From a checkpoint of a small sound classifier: 52083 training examples, 50.1 epochs.
Rows from block 3 of a small sound classifier, named by matrix and row number. Each number is 128 + 24 x the weight over its row's rms, rounded and kept within 0 to 255. All counts start at 0.
Before each channel's rows are labels from the 100 clips, of 14848, where the channel reaches its highest value: "loudest band" is the band of the loudest frequency at the time of the peak. Only what is clearly more common there than usual is listed. The data: chords played on synthesised instruments. In brackets: how many of the 100, against the usual share in percent.
# conv: pointwise conv (model.blocks.3.conv.weight, 320x320x1), inputs 0-319

loudest band: 500 to 1000 Hz (56 vs 16.2)
conv.44 [151 160 121 109 100 140 120 155 103 137  82 103 126 139  71 121 114 112 157 115 134 164 135 200 125 140  90 138 128 115 117 110 132 144 125  74 136 142 149 141 136 161 135 130  99 104  87 128 134  80 103 150 119 136 128 122 178 130 138 199  97 126 153 111 162 154 131 192 127  84 125 146 115  97  97  89 118 136 156 107 114 119 124 112 139 136 159  79 169 119 102 111 127 166 143 102  98 109 105 135 116 129 157 150 136 157 141 112 127 105  97 113 135 152 124 120 121 143 134 133 155 136 135 170 127 168 148 100 144 142 170 107  99 137 154 135 151 140 154 163 148 128  78 148 159 171 120 130 116  85 141  86 118  88 122 145 155 141 155 119 103 139  85 104 114 173 173 132 110 173 129 108 159 148 119 134 133 143 143 160 129 124 124 122  97 118 141 110 105 107 117 111 118 148 104  86 102  99 110 145 107  92 150 100 165  99 146 110 102 103 100 125 143 143 119 107 121  79 125 132 135 105  76 108 131 138 130 140 120 138 130 144 115 124 159 174  95 108 148 152 122 117 148 159 114 143 145 115 137 153 103 135 156 151  95 145 108 123 118 146  97 107 136 128 121 145 125 176 102 106 129 143 101 144 133 128  93 124 146 138  93 171 158 179 113 119 137 159  80 119 156 136 107  97 167 149 124 119  72 120 147 110 119 194 105 131 148 146 121 127 114 150 126 140 144 130 137  88 120 151]

loudest band: 250 to 500 Hz (60 vs 30.5)
conv.190 [144  99 147  73 143 132 145 121 107 104 124  88 129 116 153 158 128 139 121 138 171 133 120 152 103 143 107 103 138 121 111 133 142 105 113 117 110 109  95 161 112  81 155 117  96 144  82  80 159 164  94 129 128  86 140  85 126  99 142 115 173  96 127 145 132 143 127 117  81 115 178  93 155 146 116 118 131 101 114 117 144 139 151 110 116  90 187 123  61 100 111 171 119 119 132 114 134  94 108  98 133  84 138 122  89 116 163 140 170 138  93 115 124 109  69 103 116 142 122 134 133 114 184 156  64 138  88  97 138 114 136 147 160 155 133 121 121 141 108 105 108 109 134 155 145 130 125 127 207 171 140 153  63 128 147 138  68 122 157  95 118 113 137 132 157 140 145 104 149 146 122 137 116 138 148 112 103 107 138 156 129 126  92  99 114 117 120 100 112 152 155 141 100 112 130 136 111 112 111 107 119 127 125 101 131 104 104  87 105 176 133 143 129 134 140 123 108  98  95 127 167 123  95 152 107 136 117 124 106 128  91 131 105 146 122 147 124 168 154 131 139 146 126 121 123 113 128 104 158 139 110 118 140 165 146 128 112 127 106 127  52 128  64 103 120 121 105 108 108 101 148 132 124 147 122 144 102 128  92  86 112 117 121 109 130 123 159 120 100 127 123 106 115 128  85 134 105 126 158 130  99  86 141 103 137  93 143 149 115 136 163 134 156 120 144 123 117 156 122 145]

loudest band: 250 to 500 Hz (63 vs 30.5)
conv.2 [142 156  79 114 127 141 133 156 130 135  97 111 114 103 148 130 128 144 146 113 113 105 132 125 159 136 154 120 146 105 154 116 139 135 135 138 122 119  93 150 108 111 124 152 177 130 103 111 115 136 126 128 158 125  94 149  88  88 164 111 107 135 146 157 128  91 120 152 126 127 110 101 143 151 120 126 182  74 140 154  68 108 144 134 128 165 130 108 119 127 140 135 140 156 117 102 137 129 141  98 151 100 122 141 180 105 127 109 112 152 117  69 156 136 136 120 121  79 122  69 120 141 121 157 134  80 121 159 140  90 120 140 102 144 136 115 121 155 132 156 122 141 134 129 136 141 138 143 103 137 124  95 111 156 114 128 131 232  82 128 112 118 118 148 120 121 108 137 150 139 118 121 133 106 127 122  95 115 134 145 148 110 119 150  96  98 119 116 137 131 124 104 175 143 134 156  97 170 129  79  99  87 133 129 162 122 124 135  94  85 133 196 150 140 155 141  65 143  84 128 107 130  82 141 114 150 118 122 139 147 134 159 127 107 120 169  93 145 123 103 104 137 143 134 135 144 135 115 135 169 111 107 131 154 147 127 155 134 130 215 114 103 112 148 149  79 128  96  86 153  97 123 121 108 161 177 136 115 129 124 137 155  73 123 131 104 121 114 130 141 172 120 149 119 127  68 113 123 125 106 167 150 119 128 123 102 121 159  96 132 149 162 128 139 117  68 111 113 133 136]

loudest band: 250 to 500 Hz (63 vs 30.5)
conv.60 [123  99 126 125 145  97 144 179  91 123 136 113  99 105 101  86 161 178 146 143 149 119 122 130 125 101 111 118  97 114  81 133 130 148 120  93 134 126 114 115 168 117 137 149  95 163 115 127 111 107 110  98 145 143 140  90 106  89  65 118 172 128 128 118 125 161 123  81 129  85  70 149 129 146  97 113 116 119 108 143 127 133 134 129 128  77 139 118 139 141 146  94 141 130  96 137 111 117 154 115 167 121 126 148 104 107 112 128  83 151  77  85 105 148 126 170  66 129 145 128 120 121 127 101 128 106 146 134 158 147 133 107 122 135 147 109 129  99 121 103 117 133 124  95 144  86 124 132 138 102 115  98 133 105 101 127 171 132 162 145  89 138 125 145 139 123 121 181 112 108 109 126  76  88  93 138 145 146 108 126 127 168 124 120 108 119  81 144 148 119 102 172 195 115 131 104 120 123 161  95 115 163 150 153 136 121 134 116 119  90 137 146 115 135 152 104  91 161 108 118 141 117 142 160 113 120 146  98  69 126 133 163 175 132 126 118 120 153 112 141 116 145 120 126 146 122 151 121 129 120 108  83 128 114  92 144 120 103  81 138 125 111  76  62 128 110 143 169 167 159 142 116 123 101 124 112  82 121 112 117 147 107 123 143 126 133 135 119 154 105 101 119  88 174 127 124 111 133 107 115 163 126 107 154 116 142 107  90 161  69  90 119  91 127 140 113 115 114 152 153]

loudest band: 500 to 1000 Hz (62 vs 16.2); 1000 to 2000 Hz (25 vs 8.5)
conv.135 [156 118 109 110 146 152 131 135  91 158  66  97 159 119 128  93 166 158 157 103 139 125  94 200 104 116 105 121 106  93 129 111 130 153 102 112 153 133 114 124 126 127 145 129 125 149  86 121  90 134 131 122 138 122 171 126 134 168  96 164 144 116 140 170 120 111 137 103 198  61 124 100 139  91 138 121 121 147 154 129 147 148 146 127 119 131 150 135 104 152 143 138 103 102 111 131 132  96 144 128  91 147 115 157 132 126 140 151 150  66 103 130  92 162 143  99 102 133 155 144 143 130 118 138 113 130 126 100 135 145 132 103 166 129 130 126 129 110 123 161 165  71  72 151 139 100 123 120 127 140 132 126 126 137 143 159 152 128 144  91 116 102  97 102 112 138 154 128 108 148 130 121  82 123 130 108 105 106 169 129 100 123 125 107 107  84 125 147 140 109  50 122 109 123  85 112 133 125 112 117  91 103 139  90 118 143 137  80 133  85 120 140 116 137 105  83 140  84 172 164 147 126 114 123 114 128 123 119 139 134 116 113 127 143 152 120 131 114 127 176 117 118 124  80 115  96 149 109 132 143 137 111 129 143  72 140 114 147 117 127  93  99 144 106 112 189 132 122 102 105 127 113 124 121 139 114  85  83 150  86 120 111 143 193 129 128 165 133 138 124 161 111 156 125  88 162 145 136 121 101 164  82 116 121  82 150 104 165 101 122 131 136 141  90 143 117 116 128 118 122]

loudest band: 500 to 1000 Hz (64 vs 16.2)
conv.301 [103 112  78 128 140 136 136 122  66 142  78 115 147 103 132  86  70 127 156  92  94  76 139 140 126 112  97 146 188  85 145 143  97 144 125 157 106 155 149  79 132 136 104 150 148  71 136 128 120 151 118 124 148  94 120 106 181 135 124 173 124 136  88 175 138 157 131 175 102 135 108 112 151 135 164  96 157 149 116 113 109 135 123 138 122 137  89 135 126  71 118 151 120 144 173  93 142 129 152  99 110 159 147 147 126 143 128 146 150 140 110 171 112 101 127 140 149 142 116 153 144 113 131  90 159 114 166 135 124  93 102 118 102 150 156 131 138 111 124 110 114 119 119 138  79 172 146 137 124 150 148 128 120 159 131  81  88 127  88 112 143 160 109 124 153 197 156 103  99 133 145 121 120 115 129 126 156 158 142 149 132 190 132 133 116 102 143 117 109 147 120 100 128 127 139 127 141 100 142 136 117 128 129 144 130 138 178 156 131 126 128 133 114 119 154 123 146 116  91 138 139 139 135  73 113 147 109 101 141 111 144 129 146 123 169 131 126 155 116 116 139 127 137 121 147 154 165 165 123 141 117  70 136 137  92 135 175 104 109 137  74 120 116  47 117  81  87 118 132 142 162 148 111 107 150 151 122 113 117 146 144 134 117 131 157 106 136 120 142 133 139 133 118 141 150 159  95 151 128 121 127 115 156 130 123 132 117 126 164 131 101 164 147 110  79 116 165 124 109 132]

loudest band: 500 to 1000 Hz (43 vs 16.2)
conv.213 [156  93  83 101 116 136 119 116  98 156 122 116 159 135 116 116 122 135 170 146 133 105 141 162 128 150 157 125 104  85 144  82 165  95 114 123 117 127 112 124 164 157 125 108 171 130 151  88 145 136 151 131  98 100 173 131 199 149 116 168 147 149 128 139 134  86 132 129 126 133  89 111 144 117 158 203 123 122 143 119 154 101 125 117 105 138 128 136  82 121 124 152 105 119 163 108 151 106 146 142 155 153 108 150 112 118 150 142 152 133  76 112 135 139  83 121 144  94 126 152 136 142 166 132 178 133 106 125 104 119  95 170 128 162 156 124  95 127 104 142 157 133 119 156 114  93 130  90 105 136 112 165 129 125 130 141 129 117 136  94 144  77 128 107 111 159 161  98 151 105 153 114 150 107 129  99 152 135 141 144 124 109 169 132 113 123  95 100  89 111 107  98 126 131 145 154 120 120 121 121 123  90 107 100 106 137 145 111 122  84 128 123  91  82 116 108 142 124 126 133 111 126 103 155 145 138 139 149 131 210 108 103 128 149 131 124 128 136 163 116 153 128 130  98 171 121 130 120 162 119  98 103 105 132 169 106 130 122 144 109 134 144 151 116 109 126  95  93 139 124  70 102 154 162 165 155 104 101 140 130 136  97 122 105 159 139 138 132 117 123 128 131 112 182  94 148 127 109 125  90 171  80 124 130  91 161 147 159 110 157 100 162 142  78 111 102 147  99 171 120]

loudest band: 500 to 1000 Hz (43 vs 16.2)
conv.10 [ 79  98 125 170 140 132  91 167 171 108 135 157 112 110 168 158  99  92  46 119 121 125 134 112 102  87  75 113 142 138 132 139 113 128 118 139 114 141 113  92 126 128  73  95 106 126 126 101 116 129 114 140 136 119 116 144 131 128 119 135 111 141  94 139  99 146 136 133 104 127 127 127 152 134 146 157 148 170  79 166 117 141  93 155 126  86 124 158 115 157 118 122 142 101 102 142 125 145 143  92 144 130 105 128  91 132 119 144 101 139 119 160 147 127  92 122 169 105 131 109 115 112 144 104 116 115 129 159 133 144 163 162 162 141 111 120  81 136 101 134 143 138 103 125  82 111 149 156 181 149 110 160 106 147 137 139 123 124 146 108 151 139 138 123 130 122 105  96 153  99 151 151  91 132 141 134 133 110 139 123 125 105 149 131 113 130  61  94 133 130 142 113 130 126 106 137 135 153 143 121 185 119 116 113  79  69  92 152 102  90 160 154 111 170 156 127 107  81 102 154 128 168 155 120 145 155 117  90  98 109 111 112 113 178 133  97 142 132 108 141 158 120 165 101  71 131 149 133 148 154 124 147  87 129 171 116 127  97 159 137 111 127 126 124 166  64 120 136 120 117 143 136 148 120 142 146 187 120 151  84 110 111 109 115 108 134 139 161  87 148 117 125 124 142  96 138  90 133 122  95 129 137 131 124 171 117 122 153 144 137  77 118 104 128  95 157 135 126 165 123]

loudest band: 500 to 1000 Hz (35 vs 16.2)
conv.37 [142 156  99 148 131 106 116 122 108 142 114 145  71 109 138 137 123 132 135 155 114 125 146 116 159 122 118 131 134 139 122  82 129 121 132 106 116 127 104 154 112 155 108 158 178 146 113 124 107 128  90 149 143 125 127 111 112 134 151 123 156 131 106 115 112 117  60  92 146 158 154 175 162 155 143 100 141  78 140 132  68 123 116 128  98 174 146  76 146  98 153  99 123 126 147 113 121 133 123 165 150 127  89 106 155 101  58 123 158 112 107 127 154 159 154 105 105 114 132 142 119 124  81 110 132 140 129 134 114 157 136 129 121 120 108 110 132 118 165 191 128 169 111  89 160 126 172 170  81 112 131  84 130 114 131 137 134 114 140  98 176  92 145 106 153 150 163 136 117 124 156 105 181 134 102 115 128 156 161 116 121 108 119 142 118 114 137 142 146 151 136 111 122 100  98 124 134 122 134  97  96 117  93 134 149 179 109 149 129  86 136 109  76 123 119 138 154 103 190 120 117 119 113 124  73 157 141 132 162 156 156  85 108 145 168 162  99 123 146 132 133 111 100 100 151 137 142 105 102 140 125 119 156 150 145 135 163 116 116 114 148 172 183 145 140 154 138 130 134 130 150 132  80 140 113 129 113 135 143 137 172 110 153 174 131 108 126  81 148 149 154 119 128 157 163 133 145 121 121 105 159 133  99 150  86 161 138 128 150 174 127 167 121 133 148 137 132 129 130 133]

loudest band: 250 to 500 Hz (62 vs 30.5)
conv.176 [132 132 142 142 104 123 115 128 110 118 102 158 157 145 138 121 131 138 125 123  88 117 123 123 154  97 122 114 110 122 113  81 149 139 104 176 127 112 151 148 162 153 143 111 103 131 100  95 108 105 124 123 137 164 161 111 146 154 147 197 119  94 158 134 111 154 131 120 123 127  88 167 168 106 122 140  32 138 157 157 100 153 157 151 144 114 105  92 110 107 135 154 102 123 157 117  91 128 152 141  92 159 140 134 131  90 114 113 169  98 112 109 127 100 115 131 131  90 161 147 170 121 102 128 119 141 116 133 113 125 149 142 131  96 115 129 130 111 116 133 106 127 117  82 131 111 110  77 127  98 134  95 149 124 128 134 112 117 134 150 145 152 169 120 144 211 123  96 132 143 126 133 121 137 146 123 147 125 153 119 118 102  93 153 149 105 118 102 157 137 112 141 153 157  95 107 112 119 118  99 122 118 137  97 162 116  74 144 147 130 112 117 125 118 100 102 114 115 134  55 160 131 136 114 162 131 133 156 176 130 146 116 129 152 141 167  84 113  92 110 139 133  98 111 166 101  91 142 151 137 108 158 141 147  89 109  99 137 183 115 119  68 131 107 134 119 119  99  96 110 142 137 124 129 123  83 114 119 102 143 115 141 110  89 103 134 168 136 121 114 143 131 123 144  75 126  99  97  80 149 124 136 123  82 155 126 129 108  84 122 123 119  98 140 135 121 120 112  70 181]